config = dict(
    model='multi-label image tagger',
    train_examples=195000,
    horizontal_flip=False,
    color_jitter=0.1,
    arch='swin',
    norm='layernorm',
    head_dim=48,
    parallel_block=False,
    mixing='mixup',
    final_lr_fraction=0,
)
Rows from block 6 of a small multi-label image tagger, named by matrix and row number. Rows with one number belong to one neuron. Each number is 128 + 24 x the weight over its row's rms, rounded and kept within 0 to 255. All counts start at 0.
After each neuron's rows are labels from the 100 images, of 14976, where the neuron reaches its highest value: "responds to" is what is common among them. Only what is clearly more common there than usual is listed. The data: analogue clock faces. In brackets: how many of the 100.
# fc1: MLP up (model.blocks.6.mlp.fc1.weight, 640x160), inputs 0-79
# fc2: MLP down (model.blocks.6.mlp.fc2.weight, 160x640, transposed), outputs 0-79

fc1.136 [157  95 129 101 103 166 156 150 149  98 104 142  90 113  97 130 111 122  99 123 128 163 163 134  71 106 138 140 143 157 117 133  83 136 126 149 139 100  95 179 101 139  99 155 137 148 110 110 117 139 154 121 131 164 160 105 127 113 158 113 112  95 126 134 120  96 133 124 153 122 145 104 132 151 122 157 147 114 119 113]
fc2.136 [165 120  86 123  83 138 110 121 101 113 143  89 127  82 100 112  97  88 115 165 145  91  97 159 110 127 161 149  88 152 124 117 162 140 137 133 186 116 120 166 126 125 152 154 107 160 153  60 105 139 111  87  78 139 137 117 115 137 128  75 192 141 132 143 127 128 126 126 153 122 117 131 149 128 120 142 106 155 118 125]
responds to: dots (84); dark face (63)

fc1.3 [109 183 106 113 135  97 171 118 132 129 113 156 129 132 113 108 113 116 170 167 109 152 140 128  78 160  71 133 169 117 117 153 156  71 155 113 158 140 100 150 144 122 109 142  84 156 120 144 107  97 121 147 145 120 118 110 133 136 161  93 164 109 128 127 129 178 111 122 112 134 151  87 142  99 133 118 133 142 125 147]
fc2.3 [128 151  83 111 170 138 140  98 114 134 143 124 141 103 129 172 120 128 124 142 113 125 121 122 142 151  88 129 140 103 165 146 172 123 110 162 181 137 156 164 110 170 114  68 134 142 117 114 120 127 119 138 125 158 130 133  97 118 135  91 116 138 114 118 142 121 192 123 117 175 110  95 111 115 155 146 115 155 114  84]
responds to: four ticks (77)

fc1.158 [116 110 146 127 139 107 111 116 111 109  79 107  82 161 158 152 117 159 130 119 128 147 110 148 106 120 122 117 108 139 128 114  78 147 108 128 149 115 112 147 110 158 105 140  95 119 100 130 140 145 122 134 130  91 119 105 134 177 153 113 107 127  77 179 121 157  93 163 126  77 154 161 128 171  85 157 130 137 153  98]
fc2.158 [ 97 147 103 126 149 134 116 150  95 112 143 140 104 123 158 143 161 157 111  67  87 153 104 145 135 122  86  88 150 186 119 117 133 108 155 117 112  95  92 141 118 120 104 126 150 154 141 126 137 152 182 135 155 140 140 146 154 127 134 146 130 122 172 143 145 133 148 156 157  76 140 105 117 125 159 111  86  94 126 142]
responds to: dots (68)

fc1.579 [129 116 112 159 105 155 141 146 124 148 171 125 164 133 124 101 125 107 132 148 164 158 137 154 143 157 150 105 188 110  78 145 111 159 156 143 111 122  96 142 160 118  97 133 131 116 141 107  80 129 145 144 166 188 160 139 151 126 132 134 161  88 129 142 120 122 147 119 149 150 194  72  74 122 107 128 133 147 100 172]
fc2.579 [123 138 139 132 125 131 146 173 141 137 134 133 150  74 107 173 130 100 131 106 144 133 125 169 146  89  92 110 118 131 108 149 133  69 123 127 151 122 163 115 148 159 168 104 131 125 120 113 144 115 156 105 183 145 149 137 156 183 110 127 162 114 150 113 105  96  92 119  87 115  75 138 134  88 154 105 116 117 108  89]
responds to: ticks (53)

fc1.403 [145 169 128 155 115 136 119 127 165 148 110 141 143 133 119 129 136 127 116 130 113 145  80 123 167 131 163 144 109 104 147 143 128 103 140 129 157 158 167 138 130 113 119 129 164 159  87 208 112 132 192  95 136 153 124 140 100 117 137 123 136 131 137 176  87 124  99 130 138 111 111 158 126 159 168  99 135  94 129 156]
fc2.403 [106 104 131 171 109 100  97 158 130 148 113 109 143 166 128 146 106 147 152  92 110 185 170 151 119 126 129 137 131  94 133 131 141 140 145 116 116 180 127  90 134 148 134 131  81  98 101 105 104 101 127 112 107 121 135 102 110 115 107  96 139 147  80 140 181 168 131 141 178 137 122 109 150 111 106 131 106 143 128 185]
responds to: hour 6 (27)

fc1.216 [ 95  62 132 103 153 157 136 158 124 110 183 123 148 100 144 186 165 127 114 111 135  99 189 127  95  89 140 108 150 151 135 125 108 106 146 118 139 106 160 124 144 115 115 121 155 118 109 173 109 153 122 157 114 122 148 120 127 124 102 131 126 127 174 128  95 158 121 122 107 124 138 122  89 138 100 138 117 132 141 130]
fc2.216 [160 115  81 121 149  77 148 136 112 127 114 137  89 140 100  98 121 133 116 125 134 166 152  83 124 152  90 125  97 142 130 125 151 146 150 142 100 138 108 114 133 118 127 150 131 143 159 141 138 129 121 146 125 147  91 119 165 107  89 134 131 134 169 122 194 147 136 101 148 149 116 148 138 154 128 138 146 163 113 121]
responds to: minute hand past 9 (34); minutes: 45 to 49 (34)

fc1.439 [104 123 112 122 155 154 157 112 118 130 165 149 146 139 130 119 155  95 119 105  90 111  82 147 116 136 111 106 169 119 123 123 106  73 123 146 162 131 147 173 107 116 123 108 122 132  98 148 129 120 124 132 130 135 117 148 100 109 131  98 128 134 121 115  80 109  80 119 169 139 138  61 101  97  82 125 159 145 156  94]
fc2.439 [176 140 137 127 165 110  96 114 114 105 134 100  91 147 133 118 156 129 101 149 160  99 115 147  98 148 178 135  75 128 174  83 166 184 120 124 105 159 160 127 157 128 137 124 118  98 144 133  78 142 119  77 116  90 139 152 132 152 106 123  85 122 138 124  95 153 148  93 118 131  85 168 110 127 151 118 114 110 121 128]
responds to: hour 6 (38); hour 1 (29)

fc1.207 [121 126 112  92 167 119 111 124 146 138 118 157 135 123 157 112 124  71 177 106 128 128 115 115 114 117 135 130 116 116 143  81 153  91 106 137 117 152 143 121 158 112 155 158 150 134 130 141  89 133 152 129 140 139 136 134  99 137 152 101 107 132 120 164 159 104 110 114 154 114  95 103 138 117 157 164 154 111 149 101]
fc2.207 [128 121 110 142 166 140 110 143 121 114 150  68 125 108 127 111 135 107 155 128 130 158 127 159 111 131 135 150 132 121 132 129 126 126 132 103 127 147 133 107  69 108 123 150 125  93  80 160 133 152 130 126 144 146 104 121 129 117  75 130 101 151 124 155  92  82 125 128 153 116  88 157 120 151 131 114 103 136 145 149]
responds to: hour 6 (29)

fc1.57 [120 156 104 122 113 151 118  94 146 107 129 121 105 136  97 117 141  99  93  81 179 131  96 132 108 149 114 148  81 114 144 137  92 118  97  99 112 127 134 124  99 119 185 158 172 120 137 114 129 129 142 155 159 148 110 119 124 139 135 149 121 136 132 123 117  68 105 127 148 147 163 120 118  92 134 125 145 136 183 146]
fc2.57 [132 149 115 150 119 129 135 124  90 123 113 107 136 171 173 107 113 141 100  96  99 174 147  90 116 121 140 128 122 147 152 101 170 147 130 117 110 130 107 130  92 105 180 104 148 129 161 150 135 114 128  77 126 111 120 125 141 124 128 135 111 102 119 174 122 144 177  92 117  64 132 146 130  80 112  89  92 146  84 123]
responds to: minute hand past 9 (33); minutes: 45 to 49 (33); minute hand past 3 (27); minutes: 15 to 19 (27)

fc1.139 [123 152  97 125  97 114 152 155 103 117 166  97 168 128 153 161 140 126  97 157 125 132 104 142  74  86 141 147 148 133 157 117 129 113 141 146 115 113 134 143 159 144 169 100 150 100  96  92 118  92 129 152 147 149 159 102 151 142 158 108 136 170 144 122 126 102  86 169  74 182 159 119 139 105 135 163 126 129 147 137]
fc2.139 [158 136 155  50 143 165 109 101 120 153  98 123  91 132 163 117 117 116 141 110 129 131 106  87  82 157 109 114 117 122 136 103 138 111 121 157 151 152 120  89  89 108 142 133  93 150 144 116 132 147 139  98 115 134  87 122 104 145 101 117 143 142 126 102 130 146 144 137 148  73 112 124 110 118 148  86 154 126 145 116]
responds to: ticks (53)

fc1.574 [139 112 138 125 160 109 177 143 131 131 142  90 139 151 162 125 124 113 159 134 115 161 140 165 133 123 134 148 155 151 111 147 119 136 108 126 137 105 132 104 145 132  97 145 123 120 140 120  97 139 132 153 112 117 121 136 138 126 127  89 126 106 148 123 128  77  99 129  94 130 150 155 118  75 121 159 119 171 118  65]
fc2.574 [ 94 163 128 109 181 142 186 158 173 121  98 113 146 128 120 101 106 127 164 110 136 112 158 125 159 116 123 130 107 154 120 163 133 129 167 139 110 101  99 126 136 146 111 156 147 108 105 142 179 112 140 123 103 121 129 149 155 130 127 129 169 130 123 132 130 158 106  85 111 143 135 134 136 163 146 134 102 130 110 115]
responds to: minute hand past 10 (43); minutes: 50 to 54 (43)

fc1.536 [158 120 170 138 123 107  95 134 152  90 127 133 111 132  94 125 131 126  85  92  93 117  99 143  92 117  98 166 130 116 124 140 118 131 126 105 112 143 152 177 109 122 120 108  96 123 144 121 150 146 137 140 123  93 154 116 134 151 154 145 115 130 102 110 133 121 146 143 116  94 170 133 140 151 169  78 118 106 125 137]
fc2.536 [155 124 131  97 174 127 115 165  75 160 127 123 115  73 101 164 122 103 137 144 138 103 116 106 163 137 115 114  97 135 107 149 115 110 144 174 157 157 113 116 102 143 141 125 131  99 135 193 112 167 107 134  79 145 111 114 113 135 113 133 159 139 121 105 170 126 123 141 153 103 134 105  88 164 140 128 123 135 104 127]
responds to: dots (58)

fc1.415 [ 74 133 115  72 162 112 155 117  85 143 132 141 139 111 143  66 129 145 137 120 128 123 126 162 166  91  82 110 132 101 104  94 119 142 116 143 122 117 100  98 106 115 123 154 101 124 139  90 130 110 120 112 132  95  97 113 144 128 103 143 137 145 124 113 106 103 134 116 107 151 143 145  87 199 105 136  90 137 153 108]
fc2.415 [ 95 126 167  72  92  64 149 132 109 122 122 153 106 106  96 131 102 108 168 121  93 140 143 144 154 175 135 141  75  85 126 141 168 143 115 146 117 126 102  88 115 102 127 136  81 109 124  81  73  64 144 124 159 125 125 128 126 121 131 151 118 105 157 102 143 139 137 111 164 132 132 107 157 134 137 107 144 137 125 131]
responds to: minute hand past 6 (45); minutes: 30 to 34 (45)

fc1.256 [105 167 146 105 138 146 172 152 123 128 174 108 113 135 100 148 137  80 146 146 124 105 100 119 107 128 102 120 126 143 144  88 111 108 120 152 141 136 149 114 122 136 100 125 116 146 143 119  97  93 187 140 159 117 101  99 139  98 150  81 134 117 102 103 114 130  76 177 117 137 169 101 108 151 128  95 149 126 127  67]
fc2.256 [ 84 156 148 137 168 162 134 110 142 154 112 130 188 108 120 149  90 151 110 144 140 159 159 128 121 126 144 134 117 122 130 148 127 130 179 114 111 130 107 124 178  93 130 120  97 130 116 119 144 147 125 169 151 122 173 131 137 143 159 166 169  81 157 137 126  93 114  67 116 109 120 152  69 138 122 117  91 122 130 130]
responds to: dark face (65); dots (61)

fc1.45 [ 84 121 162 111 155 142 103 142 121 111 111 159 112  74 170 132 141  96 103 158 144 138 120 138 159 156 108 133 154 147  84 156 158 158 100 126 103 119 152 170 110 164 130 170 119 136 148 111  91 152 101 170 165 103  99 119 146 117 143 108 156 110 165 123 144 131 118  94 126 116 150 133 100 128 161 160 174  94  85 116]
fc2.45 [131 139 100 100 152 111  97 138  71 142 127 125 150 149 145 121 108 141 146 119 106 155 178 145  97 120 118 104  74 155 149  93 110  81 122 136 124 128 112 146 151 104 143 135 112 157 112 140 135  76  95 118 116 114 156 136 132 115 143 151 103 130  83 164 146 155 126 164 139  96 119 151 136  90  97 138 118 125 151 122]
responds to: minute hand past 6 (29); minutes: 30 to 34 (29)

fc1.592 [165 132 156 126 141 114  48 139 150 140 106 174 121  98 119 130 152 111 134 103 104 174 201 125  82 117 141 149 127  95 150 139 148 127 134 124 115 109 133 145 124 159 191 184 129 148 149 142 137 135 124 148 153 112 117 129 133  63 137 140 104 121 107 133 146 121  69  97 157 119 122 131 119 128 118 131 129 115 129 112]
fc2.592 [ 81 113 131 144 147 111 160 130 162 161 115 142 117  94 130 119 106  96 126 175 147  89  98 139 118 104 107 101  74 119 147 136 120 113 160 128 111 145 137 146 105  91  98 178 102 154 113 127 162 148 119 160 125  94 110 115 129 157 113 102 149 101 134 141 132 120 115 134  92 137 109 123 126  92 114 147 182 119 137 166]
responds to: minute hand past 8 (25); minutes: 40 to 44 (25)

fc1.624 [100 102 104  84 102 110  85  94  99 150 119 111 145 128 136 128 105 154 125 100 132 105 152 171 142 122 142 133 126 140 149 130 157 131 127 155 140 125 154 106 144 129 113 144 150 134 117 154 154 156 157 131 140 105 136 103  76 168 159 129 124  89 116 137 116 136 141 150 153 133 169 122 120 109 156  96 107 145 141 142]
fc2.624 [117 143 150 143 149 136 129 148 137 156 124  87  87 132 100 154 129 146 137 108 158 157  71 124 127 153 113 118 125  91 161 137 135 127 112 116 111 116 128  95 126 145 118 181 171 147 161 143 138 127 125 100  84 133  93 128 105 159 120 109 129 117 153 139 106 127 113 183 111 127 130 161  95 159  95 122  90 119  83 143]
responds to: four ticks (56)

fc1.130 [116 131 164 119 138  60 116 121 122 133 147 135 159 169 135 106 120 151 126 107 126 128 112  96  83 142 118 159 164 129  99 102 127  94 139 107 126 154  97 158 106 135 140 112 131 153 136 100 132  75 110 146  92 135 130 113 149 155 152 168 108 107 121  88 127 116 102 141 141 143 145 116 108 116 118 147 117 166 136 136]
fc2.130 [ 79 111 139 149 154 155 129 152 129 143 149 106 139 115 145 129  83 176 126 108 143 109 107 131 113 145 127 112  98 132 147 136 129 137 173 140 108 163 111 126 121 169 112 112 164 125 125 106 106  96 135 131 132 140 157 121  96 133 120  94 142 109 139 111 172 142 116 153 167 116 138 116  99 139 121 104  94 101 136 167]
responds to: hour 6 (27)

fc1.157 [ 96 154 180 154 125  75 131  92 125 126 143 140 128 162 125  93 131 185 149 108 160 112 117 107 113 137  89 127 156 100 128  91 120 115 150 129 122 127 106 137 148  90 122 145 105 150 114 128 134  95 102 155  82 128  67 136 106 141 108 129 111 133  95 132 106 114  96 166 136 112 150 108  99 156 102 155 135 136 102 129]
fc2.157 [132 142 126 116 143  96  93 142 140 103 177 141 130  98 123 120 140 115 117 137 137 113 109 161 101 145 167 136 153 149 153 175 129 205 103 125 117 162 143 146 100 141  97 114 150 143 159 123 117  92 124 133 137 154 141 105 140 151 137  97 121 112 169  94 133 127 113 153 137 106 107 120 108 138 108  96 152 118 134 190]
responds to: hour 6 (30); minute hand past 9 (26); minutes: 45 to 49 (26)

fc1.295 [143 139 114 129 126 141 139 167 134 136 133 152 117 160 112 143 106 109 134 123 141  88 125 125 126 135 124 105 136 157 135 116 124 164 100  88 129 125 119 106 155 146 181 106 128 148 146  98  88 124 102 148 102 161  98 126 125 128 168 143 151 120 133 110 165 172 119  96 134 178  97 109 164 106 142 171  74 150 139 111]
fc2.295 [151 131 128 126 129 122 171 101  84 112 140 151 121 175 188 134  95 152 131 137 110 115 154 108 124 118  98 123 128 141 155 137 195 144 133 103 122 127 145 132 120 142 119  96 122 150 155 123 129 108 104  97 149 129 102 107 158 110 106 147 144 130 102 142 145 153 108  93 112  78 143  80 112 156 135 134 163 158 172  99]
responds to: minute hand past 10 (30); minutes: 50 to 54 (30)

fc1.118 [152 138 154 116 109 132 119 152 119  96 100 145 106 141 145 138 125  86 158 113 124 134 103 127 135 178 124  90 104 102 113 149 149 109 103 151 138 123 152 168  87  84 139 121 110 119 179 117 130 133 157 116 101 129 130 144 135 163 151 129  72 103 161 108 116 139  76 135  90 137  95 139 138 169  86 131 190  94  96 148]
fc2.118 [125  84 134 142 154 154 136 125 124 148 132 147 101 137 116 107 154 145 120  98 115 159 161  83 128 138 153 131 166 111 105 140 116  79 107 152 128 118 110 141 147 145  96 125 137 117  80 122 132 134 102  76 139 156 147  82 153 137 150 130 159 187  94 142 116 132 122 124  86 146  88 115 139 147 133 138 102 140 140 110]
responds to: ticks (65)

fc1.167 [133 131  84 141 109 130 130  79 153 119 131 126  97 142 130 109 101 134 134 137 108 125 156  86 108 154 136 129 143 136 157 121 118 173 122 110 111 119  94 138 150  89 143 105 141 145 141 127 118  76 140 141  99 135  92 115 124  47 124 180  75  97 143 159 134 137 134 172 131 166 120 110 117  75 116 140 141 166 105 167]
fc2.167 [123 133 131 154 126 125 130 110 123 109 162 123 164 127 157 137 112 147 122  75 118  78 132 108 110 113 155 140 130 142 191 170 145 129 150 115 141 117 112 116  76 151 164  95 144 159 116 169 148 102 137 139 122 114 158 125 175  98 143 138 113 116  89 100 134 136  84 150 143 143 145 123  98 127 145 129 165  88  87 113]
responds to: minute hand past 9 (51); minutes: 45 to 49 (51); minute hand past 3 (37); minutes: 15 to 19 (37)

fc1.173 [120 129 134 126 159 160 122 169 107 126  97 160 145 135  91 123 128 140 152 103  89 159 125 118 129  94 143 154 142 123 111 118 142 131 122  78 142 110 135 141  98 171 113 131 115 165 146 159 148 122 125 108 125 126 100 137 103  88 104 146 112 141 103 158 121  95 146 126 119 125 123 176 124 159 158 117 155 129 100 134]
fc2.173 [ 92 104 114 198 129 130  97 111 148 111 156 145 137 146 147 129 119 155 100  97 137  98 152 149 134 130 146 108 117 117 124 124 115 112 169 110 154 120 131 139 107 127  91 133 125 107 122 122 156  99 128 118 165 111 137 155 106  88 149 127 153 162  87 150 114 143 114 164 144 145 107 151 135 140 133 153 140 131 127 114]
responds to: dark face (100)

fc1.435 [ 83  74 140 156  77 103 137 115 142  76 136 131 100 131 115  96 130 153 131 131 162  99 100 162 154 126 155 123 150 123 114 117 128 115 153 156 117 155  96 145  88 148 135 178 138 131 102 142 142 165 171 136 155 143 113 117 129 132 147  90 139 110 127 117 104 108  91 154 137 163  78 118 135 181 151 140 147 146 162 125]
fc2.435 [117 103 128 136  91 115 111 161 153  94  85 110 111 159 140 142 167 129 135 135 110 111 103 108 168 106 154  81 133 127 119 147 116 117 105 106  84 122 170 126 131 134 170 153  66 126 108 173 130 101 126 136 138 125 121  65 132 116 142 153 171 118 158 136 146 120 162 139 158 121 108 118 156 131 182 183  95 162 172 105]
responds to: dark face (74); numerals (65)

fc1.282 [112 125 143 146 121 150  90 130 135 153 161  73 138  77 125 132 144 140 113 127 100 155 120 115 134 129 113 122 148 115 124 120 120 175 132  99 109 127 102 154 105 120 152 106 141 103  81 137 102 116 129 208 135 121 145 128 113 119 167 122 112 118 109 146 157 154 124 122 121 101 120 165 146 112 110 146  99 174 180 109]
fc2.282 [165 125 153 106 111 102 131 110 160 127 131 148  90 124 109 146 133  98 136 104 159 138  94 166 148 107 129 142 119  98  90 107 111 129 165 105 134 111 166 135 149 141 113 135 151 133 170 147 146 127 109  79 149 118  57 140 138  86  80 149 171 115 173 139 133 135 147 124 146 153 116  99 156 140  86 114 146 144 115 157]
responds to: minute hand past 6 (41); minutes: 30 to 34 (41)

fc1.148 [129 111 142  83 137 119 154  99 147 124  99 140 137 116 136 104 120 126 146  88 115 132 129 157  94 173 111 102 132 102  99 124 143  91 102 111 143 142 127 118 121 122 109 127 130 103 138 141 145 119 175 127 128 149 130 160 106 111  76 144 166 128 121 147 108 113 136 125 129 132  84 166 136 104 133 142 143 104 138 113]
fc2.148 [132 155 124 149 194 107 154 138 127 127 160 127 139  95  96 126 158 106 127 142 143  90 146 139  84 143 116  97 161 144 133 148 162 109 119 103 102 131 188 144 140 126 117 137 109 112 154 162  93 136 117 128 154 136 108 148 127 177 133 153 146 134 123 112 139 108  82 111 135 170 166  94 152 117 167  98 101 190 100 150]
responds to: minute hand past 6 (38); minutes: 30 to 34 (38)

fc1.378 [ 89 168 121 108 115 144 149  90 140 100 152 124 137 122 129  96 119 131 104 144 134 112 142 146 118  97 125  90 100 134 122 134 111  96  96 117 138 142 145 145 153 124 143 158 136  99 133 119 150 161 122 143  89 124 112  84 163 120 120 129 117 142 129  76 125  68 117 142 128 161 107 148  96 178 165 174  43  98 147  82]
fc2.378 [101 105 114 113 139 154 165 142 118  75 118 124 111 128  85 140 109 106 121  78 108 124 141 100 116 167 143 143 176  99 161 130 144 130 114 138 130 132 123 103 145 130 133 139 115 122 156  99 138 130 175 144 132 109 114 178 156  92 100 157 110 174 125 119 141 144 167 166 110 158 108 100 107 150 166 185 153 101 136 153]
responds to: minute hand past 8 (25); minutes: 40 to 44 (25)

fc1.389 [122 116 142 161 101 105 107 124 125 128 194  69  77 132 149 109 125 126 128 137 160 114 147 100  73 132 143 158  99  72 121 124 148 143 122 111 129 143 134 134 101 142 125 121 151 104 132 140 138  95 105 150 111 130 130  83 101 102 181 184 136 131 117 143 153 186 120 144 113  89  98 177 148 145 104 131 138  86 166 140]
fc2.389 [126 106 156 163 141 122 132 155 132 153 121 131 133 136 125 147 120 111 145 110 128 139 128 151 128 127 115 132 125  88 167 120 163 110  88 150 140 136 123 120 104 131 137  97 124 107  84 161 151 163 140 133 117 130 148 146 132 156  86  93 139 141  98  92 140 151 112 126 120 148 164 139  70 124 152 110 111 101  87 166]
responds to: minute hand past 9 (35); minutes: 45 to 49 (35); minute hand past 3 (32); minutes: 15 to 19 (32)

fc1.234 [150 140 136 153 138 152 131 105 110 152 126 127 103 121 131  99 155 130 102 131 144  69 134 113 154 133 143 141 128 127 155 113 133 139 133 181 155 136 125 153 146 163 123 127 153 156 142 142 172 115 124 128 104 135 110  98 109 151 159 108 137 107 167 126 125 143 115 140 151 137 144 135  89  98 117 143  76 131 166 129]
fc2.234 [142 112 137 146 128 113 132 141 129  66 109 157 147 154 110 165 111 160 148 161  94 144 105 136 128 119 108 174 139 151 112 158 114 138  85 114 105 128 111 121  90 106 139 114  96  98 151 133 132 186 121 140 170 144 122 112 124  78 130 184  86 155 137 142 124  94 111 165 131  90 106 105 157 127 151 131 155  78 113 157]
responds to: dark face (82); dots (65)

fc1.251 [114 112 117 125 164 123 126 137 139 143 144 137  98 123 158 154 164  87 124 101  83  90 134 137 108 143 126 163 105 155  79 135 131 109 125 117 133 119  94 138 173 143 108 118 109 157 104 156 127 105 106 133 101 118 143 131 128 137 168 109 131 162 120 139 167 136 126  87 122 100 143 105 102 173 127  96 128  96 164 131]
fc2.251 [142 156 131 140 123 155 119 152 133 131 105  72 134 147 134 148 121 190 108 136 166 112 131 121 126 144 155 100 103 151 150 104 132 125 167 129 106 155 131 102 111 152 137 139 144 101 164 133 134 159 116 141 111 106 110 111 158 150  85 169 130  55 168 145 125 141 139 144 128 159 130 123 127 104 101 114  80 114  94 105]
responds to: ticks (50)

fc1.467 [115 121 120 154 115 128 139 128 147 126 119 129  91 132 118  99 111 145 139 131 130 143 143 103 104 148 148 153 113 141 175 138 134 148 131 106 117 109 159 137  93  80 143 164 112 125 103 149 148 155 153 141 102 109 115  80 125  77  94 178  75  99 170 111 128 143 111 182 122 140 140 101  94 118 121 162 146 121 124 167]
fc2.467 [110 116  96 135 114 108 148  95 115 155 137  86 126 122 122 149 124 106 145 112 139 125 127 113 122 139 132  85 147 159 167 119 178 151 154 123 133 139 153 166 123 142 128 104 134 118 140 139 137 116  84 173 132 117 116 101 110 124 118 144 131 142 148  92 152 145 128 155 172 156 168 122  73 102 120 137 143  53 114 125]
responds to: minute hand past 9 (52); minutes: 45 to 49 (52); minute hand past 3 (43); minutes: 15 to 19 (43)

fc1.412 [162 116 122 108 161  85 123 132  82 142 125 135 145 137 140  73 127 124 178 124 114 108 125 173 169 190 164 172 197  83 129 164 128 141 107 118 165 149 125  97 140 116 113  97 119 119 112 129 105 138 132 122 126 159 111 119 128 113 108 116 140 101 115 116 176 155 120 135 138 129 152 172  95 156 142 129 163 162 157 105]
fc2.412 [120  54 118 127 109 141 117 145 143 136  72 153  71 159 140 115 129 100 123 117 154 131  98 111 142  64  98 152 135 151 133 127 130  90 104 144 134 125 116 124 166 140 103 137 151  97 124 107 198 126 123 148 128 140 143 120 123 159 123  94 111 133 114  78 138 118 149 153 105 158 123 129 146 135 134 106 139 103  61 136]
responds to: hour 5 (26)

fc1.429 [165 112 129 167 109 168 173 157 124 106 142 124 160 107 139  85 144 159 117 104 131 145 175 119 123 156 130 120 134 119 140 133 112 128 143  94 102 133 134 144  87 131 170 110 163 107  89 101 103  94 130 132 134 129 118 146 162 179  99 155 129 100 103 160 129 102  93 143 149 140 159 127 126 142 128 118  94 115 151 144]
fc2.429 [148 173 127 181 120 120  91 134 151 112  80 160 121 118 132 104 139 126  86  99 145 140 138 132 135 128 125 124 121 145 174  90 124 151 128 125 124 137 156 118  68 121 160 159 147  87 144 174  95 140 144 136 117  61 139 127 134 126 124 143  80 116 137 136 114 132 146  78 133 110 100 107 141 128 140  97  85 162 156 104]
responds to: minute hand past 10 (62); minutes: 50 to 54 (62); minute hand past 4 (29); minutes: 20 to 24 (29)

fc1.214 [140 146 125 107  97 138 103 168 150 118 110 125 128  67 120 123 116 193 107 148 136 121  84 105 127 103 110 154 173 130  78 166 144 130 143  97 152 133  99 178  98 157 142 150 147 123 104 127 125 153 120 151 172 163 121 139 119 144 153 137 127 122 112 141 121 107 118 129 153 112 170 140 149 108 143  99 122  91 124 131]
fc2.214 [118 115 131 112 133  82 132 144 119  93  93 177  87 102 169 119 130 114  94 148 107 117 139 130 142 116  94 126 100 127 150 118 113 121 126 108 138 115 169 169 103 170 119 159 116 117 102 146 132 169 107 138 123  88 124 119 155  99  95 155 150  92 189 122 165 161 131 110 123 109  98  93  95 139  99 147 145 128 134 131]
responds to: hour 6 (34); hour 12 (32); minute hand past 6 (27); minutes: 30 to 34 (27)

fc1.398 [ 93 137 141 129 117 135 137 136 121 152 126 145 160  79 119 121 158 111 132 132 123  92 142 127 102 156 148 145 108 139 118 122 176  66 149 144 145 149 134 140 104 119 129  76 149 144 106 109 131 149 158 144 128 132  92 131  99 137 144 136 135 144 159 120  91 108 181  62 112 125 149 115 119 116 139 139 129 118 127 156]
fc2.398 [132 120 168 143 142 156 189 122 116 139 176 101  84 114 134  91 159  94 112 131 156 137 105 145 119 101 136 100 117 136 155 164 113 139 115 171 117 121 118 107 162 147 129 125 140 139 133 144 149 170 143 121 126 155 121 172 167  92 158 149 124 164 126 149  97 120  87 122 141 103 115 145 119 136 120 145 130 145 132 186]
responds to: hour 5 (54); hour 11 (25)

fc1.21 [111 104 129  82 130 143  80 143  79 125 115 149 171  78 118 141 138 113 119 162 102 136 141 135 132 112 120 128 120 117 137 126 117 138 177  82 149 151 115 135  87 153 130 126 128 126 118 110 105 115 163 135 131 136 134 121 121 123 145 113 108 123 139 101 129 114 147 128  95  91 112 148 117 173 107 122  78 109 137 120]
fc2.21 [ 76 155 157 138 123 120 155 144 139 163 164 111 139 183 130 122  57 160 144  95 137 139 125 135 137 104 107 135 118 122 134 137 121 116 184 184 109 109 150  88 136 114 127 106 161 115 167 136 113 142 102 102 114 138 149 129 129 112 141 144 147 131 167 110 158  98 123 142 144 162  86  94 133 128 114 150 123 146 140 165]
responds to: minute hand past 6 (42); minutes: 30 to 34 (42); minute hand past 7 (26); minutes: 35 to 39 (26)

fc1.116 [142 138 136  81 109 127 101 117 131 150 179 120  99 133 131 125 106 111 145 169  93 130  76 120 118 123 113 149 121 158 159  94 126 104 162 140 123 145 136 112 148 126 191 117 139 127 117 138 148 156 157 157 155 105 143 183 127 150  99 134 126 114  99 135 126 158 122  96  99 145 130  96 170 130 108 117 163 118 121 129]
fc2.116 [112 152  94 133 114 118 145 162 122 139 114 110 124 110 143 130 155  84  66 115 140 111 119 165 160 118 139 138 110 103  89 134 122 182 126 140 133 161 137 134 125 149 145 136 142  99 149 128 146 107 129  95 139 127  97  91 149 128  91  99 150 115 142 123 168  92 117 130 171  95 119 106 150 119 136 135 176 157  89  79]
responds to: minute hand past 10 (25); hour 4 (25); minutes: 50 to 54 (25)

fc1.457 [164 115 123  99 158 108 137 147 138 132 144 113 105 144  78 124 166 136 166  89 144 120  80 165 158 153  83 167 139 106  98 142 150 110 155 139 136 117 129 142 164 107 124 123 129 114 158 119 113 159 133  90 132 137  97 121 117 108  99 120 160 148 143 138  91  99 144 122 109 147  73 113 109 148 131 156 118 130 106 119]
fc2.457 [148 141 172 113 120  94 127 154  92 163 188 105 119 128 139 102 122 127 119 141 120 159 155  94  71 123 124 111  95 114 160 188 116 153 157 141 165 179 126 130 109  78 160 143 109 100  79 181 107 137 120 156 143 146 140 108 125 147 112 125  97 152 125 152  98 167 111 120 125 100 116 107 144 100 141  83 119 134 155 114]
responds to: hour 6 (43)